{
  "model": "image VQ-VAE",
  "dataset": "drawn small creatures on textured ground",
  "train_examples": 203450,
  "image_size": 48,
  "crop_scale_min": 1,
  "horizontal_flip": true,
  "translate": 0.06,
  "bottleneck": "vq",
  "downsampling_factor": 8,
  "encoder_arch": "convnext",
  "encoder_isotropic": true,
  "encoder_norm": "rmsnorm",
  "encoder_activation": "gelu",
  "encoder_mlp_ratio": 2,
  "encoder_inner_norm": false,
  "encoder_patch_size": [8, 8],
  "encoder_conv_stem": false,
  "encoder_layers": 8,
  "encoder_width": 128,
  "encoder_kernel_size": 7,
  "loss": "mse",
  "latent_channels": 8,
  "decoder_norm": "batchnorm",
  "decoder_activation": "silu",
  "decoder_widths": [64, 128, 256, 256],
  "decoder_blocks_per_level": 1,
  "decoder_block": "basic",
  "decoder_dropout": 0.05,
  "decoder_attention": false,
  "decoder_upsampling": "nearest_conv",
  "codebook_size": 256,
  "init": "kaiming_normal",
  "residual_init": "none",
  "optimizer": "adamw",
  "lr": 0.0024,
  "beta1": 0.9,
  "beta2": 0.99,
  "eps": 1e-10,
  "grad_clip": 5.0,
  "steps": 24200,
  "batch_size": 128,
  "epochs": 15.2,
  "lr_schedule": "cosine",
  "final_lr_fraction": 0.01,
  "warmup_steps": 1210,
  "weight_decay": 0.07
}
Rows from block 5 of the encoder of a small image VQ-VAE, named by matrix and row number. Rows with one number belong to one neuron. Each number is 500 + 40 x the weight over its row's rms, rounded and kept within 0 to 999. All counts start at 0. Numbers have three digits each. After the name is the row's rms in percent of the matrix's.
After each neuron's rows are labels from the 100 images, of 14976, where the neuron reaches its highest value: "patch colour" is the nearest of a few named colours to the mean colour under the peak; "strongest on" is what is common among them. Only what is clearly more common there than usual is listed. The data: drawn small creatures on textured ground.
# fc1: MLP up (encoder.blocks.5.mlp.fc1.weight, 256x128), inputs 0-127
# fc2: MLP down (encoder.blocks.5.mlp.fc2.weight, 128x256, transposed), outputs 0-127

fc1.17 092:512556568469497534484456500507477483586518460461457470515493475512525543400475474551526479547531513507491406455432538534481570466480551439494509527480539516507528455491471496559456484476444462452493494537488511509392485508488433403566503571471468515438437502509451471522585410482476459493482475545565479511465488477499527498440485463583467503481502474508494532552458464529480446499517
fc2.17 092:503453504494497510650402454500519436508478485494495492501512525516482502516453458478537500473383398519465528510487499493522528445523491474507525499503540503461531429432494510492531467492530528515508467401503497512544520516411464546508428491476490562490495512457505413507515455481534552430508463536451444487441502471505579546486442504531444519513439473498491499496515570570487467553495
patch colour: green
strongest on: white

fc1.71 101:532520471446596536620541504505437506487516461491623501549520512533432484472478495491547435437433506470477492528448490505417503459538524463499548433552476608497491440545530500490524463552564505490495492452503494545468474491473475455510503500495492498479538536490540495510494542439528536444492558459457489501487586515513561487619455483500509470501458462528553488519506480484476464497520
fc2.71 103:409589489453494535450505516479441464507475492528386447512512442529504499488492466549421434529589522524498528455454531425438485508520496512529464551504512489476507508534501477473520500496470505498484524530408508478459611525502525480483545518479557393469485446490528512457508516500478486515498477479495411540478446534514472576539537430545525477549534534518537486410513548478514529476524
patch colour: purple
strongest on: jellyfish; purple; turtle

fc1.26 083:469512570489494505481508509519484493500542536507448514454464375515493495516456498537552492514584517410471501452569447546436436514439537439518509539513439507475501495531520564529509455488480487527484491525527508525503589462465539481496476513460409442520476565513497502516487508551488451425516479434492535627472530551434469470470496438515479454519526472506508506590452472535537542516497
fc2.26 086:463533516514601496512493477499560506537496449571566498555561466492525557482511484535506566501443511486488531542582502522461458476491477494493481502541523521478501512377413525494526519452546496532467542492544457521513467528521520551543513473514434561473513608445522451530514488428497481525475546538474499490504526497491588440541483490537552496554558527483502493579507583484536526423555
patch colour: green
strongest on: green

fc1.5 108:520477459405543477494515451538485477470498485528488549586510436541537464485460500524478478521552510428545420514486512442485574537479521437468536462470524455410495509527547532460472515491500404525473553390426514518520482495503547574436510477478502528526479548533457496516471526524563545462501489456499516596507443418455526517558506457468526465524518479473479500491439519538435501503500
fc2.5 113:533513438478538556498410519465494537450548485485539429430526459487523529443441552554571481434480475489485486530502530464454484523493544586476519423438507538420523502473513476516467444545515557398513493504506529486456472483501478434528555417480502512531574503484502483532495492487422564476518495472494447469468474545463488523523442475551497483540469509507508497600422504537486508433476
patch colour: brown
strongest on: black; plain

fc1.200 125:543565524486547488492452432476455479524475503484518493507494440533497471505468467500581479471546511530484422516509399542442417448623534449501509544513496494490376506473468536534480505515489478518480524485527512523510512456512560486567454475516472533499546550475453501537496492541494480487533517437529510628501534548421427494517597442488521508511445446458499511518495491496527505504531
fc2.200 144:510548529477500382479566379508488536509527470510458482509521543503478501530494497569525538553502485474484518513572425533484549456566485478507494445526459559510395574512561548503507476472543551455464552524499428530507494591497501524490456527635470519498498459476552504557510520516497545487488454512454510441561509486423571482492477511510514525496451525462519501505508505513523517469531
patch colour: blue
strongest on: plain; blue; turtle

fc1.145 100:521464451463458499501456534480470431504459556568517519520531494519434532583487579530531443469557552499516463501467532491554442476476531422449537448442535494497514483528479465454491490508508564517495484466481454522500593546480486459434493433555493552477509492511448479490524506593535460497516512497500535512448521513537538475446425475502471505551579441461502506433402423508519484551549
fc2.145 089:556523440503505456486564542523530421495515518522517523524534485536493509534504481520476486507447563512455456489501508464511433499522503465462523495490456470467556548562499480477493554515442482484478485550536564500434488478533583539486414502457531513513501449455484547504494519502472522503506496494511491539540581577475442478484568503627530555507619388510517483534488489382515518473515
patch colour: white
strongest on: white; jellyfish; yellow

fc1.194 088:491528484477407511489532481519411513464503508435439522506499527553472582605483574474448391467527459483503548511401502488601457479535511523482493412510444464478523475427464464467486474497481524522437432477472555486539466457524508457487525447472516513523491541356517485525511478507487489433540529497507495491507485512509503501463498521557499492521472477468533513491461534465451512477540
fc2.194 092:526558551464576594424454536489556430442521462476563473475542520458526508474483585527512517477507522414459475464474442474485466547549536558486471460461451527528496535480547514558447486544491497516495550497532552482499502501584617484451530449544464506522566476500476523484467488520466509498527495480444438441503491540441461585466548504540489475489531512513496511554451521532499553453512
patch colour: grey
strongest on: jellyfish; large

fc1.60 107:614526488429445494573574439497453563477465488492628498557527445553487502497451526554512485461482537541489547575558502445469540430527498471469539456486509417495481488524466493483521550452542526566476518458523521487462501447472481547476489464491512547536529544489514523540484518521525521489540479460525481497403448546499551470548473453472523495458467491501527484489500547490493387503507
fc2.60 113:469411520527485471484540491460533518505536527542463535515528523468516539505501507470518474450493510543588470487511471516498514525479504408547443537506502511513429525567501505499491519507516489446471575560437451434485469497513420528467479487497521387472473501489539497416508653518547473480473460526513530462498487477500477531456514516497488485486438446510552512379509404519490440506532
patch colour: black
strongest on: large

fc1.227 105:524515534486515473478514490513494488471497513503475492441439424509517488450474498519574422459596492511497449533510401599476448531484489423528518547469535494458419495552514535528502530526510544495487475483555529520524485501463518463537549514513385489516508489501505484522503522479498487451499514430528489651579496522411414508459514419476458458516472480484540491454532480487502475503489
fc2.227 119:530558562522543447483584447484507512534534488564509533545558537448535551517522526517532606517472522486479513533549438575491491474517463438524457474542481574540473504481507573468493531471597490539432586530520462504476461550525489547506510506570483535519539517475529441496480500469501500574514471534468504427529497481459598418524485516481538550520538549467509467521479536472509524492574
patch colour: green
strongest on: green; turtle; teal

fc1.182 095:574514509467468532469534472543487526532489561514456525501428471507529467508459459461505473449529447565527490478577457490523523534504594459494520514463507496556504453552581506559492568470483526502481541482507512524537592508536550387518533526471511519468454548460488497600535461544492545477488514486529516510498566529495524483478482432449540472501474449528542521536406505509622550512502
fc2.182 096:467429478545590568558487449554594506522482539530450525487504476499501512520484456477497430481469527484520473541520542486473501461494487519521484559511466538557486501539521511527527540480427523365488491450528474425589520470523527537433461493515474539538485609516483516497508393491476527523479452526524494586447467519490489467492519509518470466524482558503483515581543510460452516440522
patch colour: white
strongest on: blue

fc1.33 107:516470504521528471516539503480520598511531543525517451491495508476482585506461517474480495527481493539437511490567484513460466459521471565462529517528445467533532465494482467500554477558497583495469494544525467489459510566523540504527475558505479539468487471315507501536507446492442443468522516505491510466511565546525517483472479526510487436509404502451466451490588505443587516470571
fc2.33 123:445499504517442473453481472542421540527456480521515557449475499461493497513464442478414536489495499477432521437488505511563552459515476477530522556533486487550504404434514503512538484465513461462486542556435469506614480512446514626496464520474475556488449521484486495512505519513534465448531533571461532557551484515542446490480501465448437482506433505497499578441560493526464516545516
patch colour: white
strongest on: red

fc1.197 087:501451511459526424487453505426513489619501517518500459500400518481514577415498571495483490467489559561481435472477534470508498477528489535540520575516507501485468509532502407506468534494573584453492478453527526492494532552495485407521557476555459522398494506491509486507595494553453494485481552522467494507543549478520562509491473510547481462506452507515519541526497464476476450445535
fc2.197 084:493489523378517518597437531508504455452461487532493521570515493463567534464499517447476505469429457583532552397484474491471555531527515536541490476479464479466510480469506466472426463546520432460477530539449491495480527525446525615528514472496418507457476494437530513498549500465537512444528580510476515475461507473524503494500422477516492544512421458544487533464490517543488447474499
patch colour: white
strongest on: white; plain

fc1.32 098:476425499410441483546527512516546560471462442548477490493484520551515520445469472527525471499570520519430553473489477474536474556525469547448471562509483508462501444510503474459519538499495543441444478592528505537505495504523528527467446487486496440544557516518416422523499537495501500464457501526498517548543514505505549635458566503481444561446555501463480511462558504533501501594538
fc2.32 091:585529487480526453525448543469433517504448450503521496521535474512491535464493484471552576481525519527472477496471530442523464563458498517422525512505509557428562525542517495479509496502481509482512452448547480498457558493544398516523506485484528482546528507443521510505507537498483505458497462486517612442521476439500436433459455497541501575509551479501416473421488546552609503413501
patch colour: black
strongest on: white

fc1.244 080:548495559525558516489494514470543479524509499481535512509494521544461567450504519436472567505599518519529438593539482529426423460475509628489509490523400484405523494528531458478478460474460501536521480519502513495554427525472545421462492529551487550443517524495472467491540502483506426523504492525552485517467487528502464500491510525556441444444564436509433474543542469531504500503507
fc2.244 081:495529393486552516615492524535466444467525521509512487521533516510521539523537538390518460436461444524493579427520469512535503451540502566506508463510521495476501511455488497504481465518502510473458508502446508486487548509494443525475476522488534503469497484496513600461535425480474492442439477463508490568545588503499506454524430480580516612512495447510451471585434474507502470470512
patch colour: pink
strongest on: caterpillar; black

fc1.246 084:508504498484498470386484495444474513570637540492506448487538523537484524451506468506452468454542453504483472494559522555587453475537471583549500470573491499533452476532508419541500544551539499441491460494488553501527520551524517501468511462425440534430499522471548478530540465506426524458535532510437517511549446524476526519510489562597487552501485498492478535525462499502545485497546
fc2.246 083:550497502434463539509448466502450481470578462527490523532532468555519536464480509459449468488422505573510493522526518466508472560497505544529509460487492485476468493484478467583465428545478452527464503464449589471478510491465541606507489453528432502463518490473493459475530547431540543398501546517490484480524565491531501591459457482584478451528411523518563554505519472558491518468528
patch colour: white
strongest on: large; jellyfish

fc1.56 096:543486485433532492556531485466491483592507537582462491509473477496509517514470544527549533492506509535506447441433554410557420437543460521516517554580511496572500495507515402518434561481530574474481489509466496551490515540544538477534533469523475541443511516475488504518544488584485475559501492542511515505491557513523525483467414403500466499507527517525513527504412485523531483497597
fc2.56 112:461520534428529503511461518524464490362491502527498513494504462493535510439482510495478496499498460499496513460486498512485515518522637515541518511352414506468547452479512455500423534668526451478475517546537501494505501508470475618505521479496452532505484498465511465526488538511524511496533515495502531455504513474510484493497483475538475519537502445619516488457507496527514515524496
patch colour: white
strongest on: plain; white

fc1.189 107:571564502474462531514508488495482481518435502500513453545458498515521485496478477581540448508582488555455526538518477516534480494518505529540472512429503495475516531439521540518532558570390613539503476556511471607494561519552508429507444550531485546560539501529568522524516470522468485515465434536493480477490463515554477493421518488499513498487484419398564463469481507467493533522502
fc2.189 089:512565470503652549464514464591477496505493508519481452458492472494513504440491524525562540444463516500560468536541533473519457509497484512516531482509449520473541577475556505470507553499522515482474567481518522524522479518490520501481476472483537539550514511510465599535443493498459524494462357497441497512533371497521454472471479511541449494523572547498436503500536484559543537480507
patch colour: green
strongest on: teal; fish; turtle

fc1.240 074:498506485480440511498462494413511476555526578487542464560448481447526537404512496444427493445430504565459514453460535441486453496560473496566545484516537472479481506497517485498429507460584470493541494484511618485537554475554474525480443544473514535446512499525518483485534535494458490457548517487470577502544555560484497475510485465479502472445520520538522468630528482480453503476490
fc2.240 062:486461519496497505458505595498504448527462454477559538487473529526522498535475509449507516498470467507480544515424514509506492564459480471483529475520530488417543496508461514494495402478509480568525517530512503524438503479356446540614505525488543532439497552525476482489560454466551482428493488495450521525539527518536537477450472568447501560442481438481491571569498536533528416467485
patch colour: brown
strongest on: white; pink; snake

fc1.73 113:537538503572551508507543515441497583523492527535495514509484487500531548497469518495522504575440560555427481519516547494475544493529456440458507532470554457565407549581492488517506510470495529527488532518513486478497458470489490415436523582581434563490497445369450495528517525508489545492496494467509491517465498480537495482536557513577474526532407473548506537470470530461514518516569
fc2.73 105:543577507467529488518481521492534480520494486463587461527508494508484484468465537535496498483516598424516521435574522460481443523497475514473527498521509520425550494494510524558518522480449488523518497528533587526474418516505514488457586508467581577523529464456457566530508413491496499422516479459422546464486507440456498512490505494510592532486539499459498466586436450481537523417514
patch colour: pink; white
strongest on: black

fc1.97 126:545558488497530513467523566531498461491540530522508491629503479464483502454505490564455457436425463484505512534495501461510508522529514502482476524512500402423530488497572513527488457475514451454502492521531502618515520502556489489487448446517482480484565414449526446494501515492534552508495456492500493518527514476507460392375499479523421468494517418519483453482429529553527495500532
fc2.97 137:572464546492483489389500517446511520502452541507583530583513523542533510511489521522574553510492535552497487521478505528517489483468492444511499511495522507473547497410465512474471515511588434521498502474612494512494434496513511526512463497440556573479542494499464564488536456469471434555539444514452515465436429530494517543431515500492497575495499536492380518512487543486584500506494
patch colour: blue
strongest on: blue; purple

fc1.212 081:492464532535550552486410478544440462486525489507467505498481495520507614540488506582529499507586471458567487521469457513558473447443509521525510525458384518496503506536558509474454426507453537522459498560498477518423502495370550483502517486457482539519513454507499464550490418472504469536482477559503437509428522503421506499512562524506466537453463472519470538551524514521472469497485
fc2.212 069:510477540494474566569492454513511455494422570545468454513482483573428496518473549464491461491481479466481557455542506505413532481538523570497532546486489488482497409481510522551503555506464508524508503449538528553523546540586503529512436473468513503445522454469480434514489522535521468487460562487473478495476591564474489520589412491570542531500460470479457445505513398487515487441487
patch colour: grey; pink
strongest on: green

fc1.193 105:470550603488449514482424492451435513481534522524456491529522488486503545543473492503509457488444576547525516519479489501510518586533486433401581476456514493533570574476492477421412478459466522500480474502385462518481481479518442518492481522482502499503557507509425412492518485528511509460469502526514537501503484492551536487524464511533498563548393466561532470467531488507505446457533
fc2.193 092:516516563542520505483555457539574470513471544518460516504524488550467500464475466570474513487489492506635447534535493490460498473504495479563569574525507485488445602536488531469516573485469496493505487520457494522502475500611518475449469480502501461507527554473523469450500547520500469498526505504503423464570434490513395425487531541529544454507491443514417491417502575483504541487497
patch colour: black
strongest on: white; striped; crab

fc1.91 087:492440488444466467456504503563465491462445494470429508551489462506522482509456462498524411600544493492469484462401514521479603487407514417522522487460487539523546509453559537547506471504450481512467518466552521466500516476452479485531570516487467489500467532527499497537498562521520508472500508487484479667474486478463499494448556465501470500491432460509551452475499508428526472531466
fc2.91 093:535525518554596495449517548496423501542465521555523488545549479417523558502504501469486570477549518471543522488480495536506472507458466510553460503544543517562544516495448551481510546461525480504462556546539427469460484531560519491488617459466469569484540598484523492488493507478494489556513508514502516456564543475500465428577505510543562467543595527475530486474499490416497519510557
patch colour: green
strongest on: green; butterfly; turtle

fc1.249 095:531546516539546518492444547461503558520459576580516497539507461512535536454468430499495519529429538444434469482553525507424557503525492523499525596454550478504397555545501473489497540495458504502473478494530506503550553508484503474489527552498423526495499406445470467509529508552465585544515487493547480490422470490489508502569575521546510527556499470486525526497471612508481516476551
fc2.249 099:516570461456526578529515475475535398481533487498563447524558464454538550424497556484525480511468531510509476520511504494428430534490506554493516423482468550382506462549504500498459508521544509499484487530498526444441483509477519472511551488493535534508555502535479538549502526519437516560563582469559427482492495469498509442496489440544547511495540446507529420587433529466466524465517
patch colour: pink; white
strongest on: black

fc1.204 121:546447546451516516460490588487481480499497533525465451487495468509506451460448447494579401487535449536471551519434562570496570488409511475544521522521503463468535518516508499455443547490499584523470517489552496535481517553476479509536582537505484521486517500500508487539523485523513495561450467508558509610559536480559457447415504472557470503441520431458546469455494466530532463509530
fc2.204 129:509467580543518567479478557519571501574506546518600559514495517455532515464470518525518594479494536489496466501440535516509447519410430457508520513556510530518586497435484533506520589443544487517496557493511548546482461483558475495535544455424539564495546592488446501507501488455457470573519474516429526444458497501518547510480520511520556506498566473456464516480523544514498507510512
patch colour: green; yellow
strongest on: green; plain; yellow

fc1.134 097:545489456549523452445469472527505461553531538479453534501485507486504450371483414482536491454456527538508451506555511497470471488498541589508535466484436513466504517415517472522488569514433501540448505472516501536586426553506507453491473482512511489445500504497490473522527475536391463465505558499557576502582517531516518508490538474500528485491536412476452453446488489402498533480518
fc2.134 108:498577472461566519634446510536544489493465479502488494493476500537463462436476481533460514515526456500478511494474519481466547490516496608483535490501490435501492442400495502562504528496478493503519459458517530491487522502530612483486530517503473590501500509464486463470516443518453472444521444492480420521553514511510463436543468495569543544538480501497446513634463519564534554482497
patch colour: pink; white
strongest on: large; starfish

fc1.168 094:579535501531528433498497487514489524489469558556520536518561449539495531505476523500431498579490453546460505499419501440443435490508539538561475553503527491420488521509447509484513473560475486469507430506571538485484586461536462558431512538490510549494558483503486537550494476482485516438411508528569516506516449554497474482584544466566529483516582444460479481508463569499485532553497
fc2.168 079:491461598583400483447565511567557541498506582510464484509464526494497467479520477515533505471481519540522462543501489503479524438524495481550532585500466442529489519531498496494528585496470502511484541535515444519547536516604630491466489541478498541521433557520480503493471475508478495543482533539515398539503533502511466523498583511497557431495473436510490501564539561512476530503515
patch colour: grey
strongest on: jellyfish; large

fc1.152 083:522447474552554538470522538502470510526499448554514489479568530493462564467467549551477473545558467494542526492464529517568525524454525489497493540526487516500563573463449433477518468491465555505444451424538501466454451552475443426477516498559517469503517477404501468554525463438485466563414548558476491523546521550575443538474501555572475484411501491476500507493470516494482495440548
fc2.152 085:442493518500562494509478504554490507465441526547494482524552501424539544471518510511487474539416502527524471433575457482489559460538531520549475489467421555505359529488533488517467519542490464522459532546465464472468486528515577588453537472507467518525490535429505594452468498533525496482539364513517542442485522465515473556480477446523498484525481539537450472525467504520480482474523
patch colour: white; pink
strongest on: red

fc1.112 101:542514528529517568478495489512494486505529559438457504504548479538526528514490434501540491527483492572522492532467412556483459490480470448532526517492488543458530518532578521524460456511396492449460474555461551543514516496466569446503508563454460510502422482489457475520501450493543466480547477444531467490399424512478409511470503494544475465572515470527450511567548504517614510554521
fc2.112 133:468500520495502561545468486464567494519512519524578495489524458502477496444449481509541407498445465533487507533473542440491514474500501507484499482510471466473477500473528480584526422482478488513528498503517504542506499501453606535496505479459450483491471465486491515514510496496518501483508509490431468498361532478512615638477562480536477412491435511507544523530492470563377469522487
patch colour: grey
strongest on: crab

fc1.30 095:543508424494527451466486520562532474465476501413481550503471489481555478502470586512503454580498456468504465440449557491516521498480474463576517481486514485447488510485457484488467541465430486519471512446396508496454387493458502381555530509478506520547457525493421492533450500433481466455466516523527459497589519438532452535521549488449503510511531471490445518440463472500475486489544
fc2.30 100:486517542498515448604395453497562479477449467471510535436506543529475475461393475507492524512461456456523514472506476529476536485540525488522559534478510457531478488523525498638507418512533498546534467442508553565514514502478471520501486491515433535495482484479445412581517482523542503469517543502398521506502503448490488512475492506509514446482417413507484517473513525591510481477471
patch colour: grey
strongest on: black

fc1.47 102:529533469481552559495547495527510536527549454494505562488509512506486494524476559479524378492545501497500443450476530473441490455467574542504499512487393437451490484473526501489498534507429549528462520554470427514451529580467529444534486474500507535501492493453446477569517450488419444535512531488530489510568468504583505528457537491481533485548521487507473568467391550426463460517530
fc2.47 105:487574577504449472534483452526524502501480395537452498470512484553492495497490452613445465477546505479464457523550529484482467492472500478513513505498494471515519524429446506502493433504546490548511389462492577472480499511522542503502462508574456554513495461509484553461459432483483550550553489477515473530629563431536503527462508518524478545515502496494550508465564576529549566519496
patch colour: pink; white
strongest on: red

fc1.192 102:532478514507435513509521441515502487446441458524494476546475474505342478438473499520494477467503461477551508555528484458497547494474515537485525494544474467407563564457473520497514526552566486531473494514527504516456540516508486575530489524465517534507464487495419509511507439542558419526514504496506506552578448470429558506512544447538499523513458441413568465502558521468507590479517
fc2.192 102:473500530501482428522637515484559460514475490489470523466520509536485520563506484544513536543457484494601537487541495461489509456467484463499511529517548451494455589466416525483524510481480531577503463497493465478536501488498497438475501555523617588478491515519514538533484489464568430462523475441556490510569485450492457449508506529462503598470456471495514488420499499504578510556502
patch colour: black
strongest on: black

fc1.176 087:472490538480456474459455511409519479528555506457486451575478461524460530491502519518500483478533527563477474470435509483503542527493493470555538458564531523424510497495519530524345451517479472471493545488519522490458543473527540504509546511528559512406475510551522477517656442508473410412462500531474479534497521503491482460513504461464417477506474514449460512514506507456509469498467
fc2.176 070:559483488527515500427520533470547451557454531496480475429479506573447471554501534474479462524496497468505581487466490487475479532492456531473518578557533497447489546510440544475553545447475531492506485468536491527494466548488523441539511553492596457436503476553497474466539536509581479412465391485468477493511515484461519528555532540462541514494549455438452459515454463441551406494510
patch colour: brown
strongest on: white; fish

fc1.69 093:442447610453494542523538490468531503450490454478548472469507518515454489530507502477515483519494532542483510513516463517476516484493475520398539506494463516498512483378500523414449443513498490510450548501453441559454466522536505520559505499477506551515538471487450431479502497494469462483524541509480543522526423506500480539483536508479461475452313528499545517473527534533508480402547
fc2.69 084:466460524547449454583528460527529545527531556491505494518454476574478482546463478504506462476476537486555459534552522504460540540487504410535539546513450435536519543494496524478544535474492503500502505526477552538499535478523547505520440508501502461522513522513539434465489459489599466488498568536481455526469619474539528509477519511516480555504424508517458547607524523507391481387477
patch colour: black
strongest on: white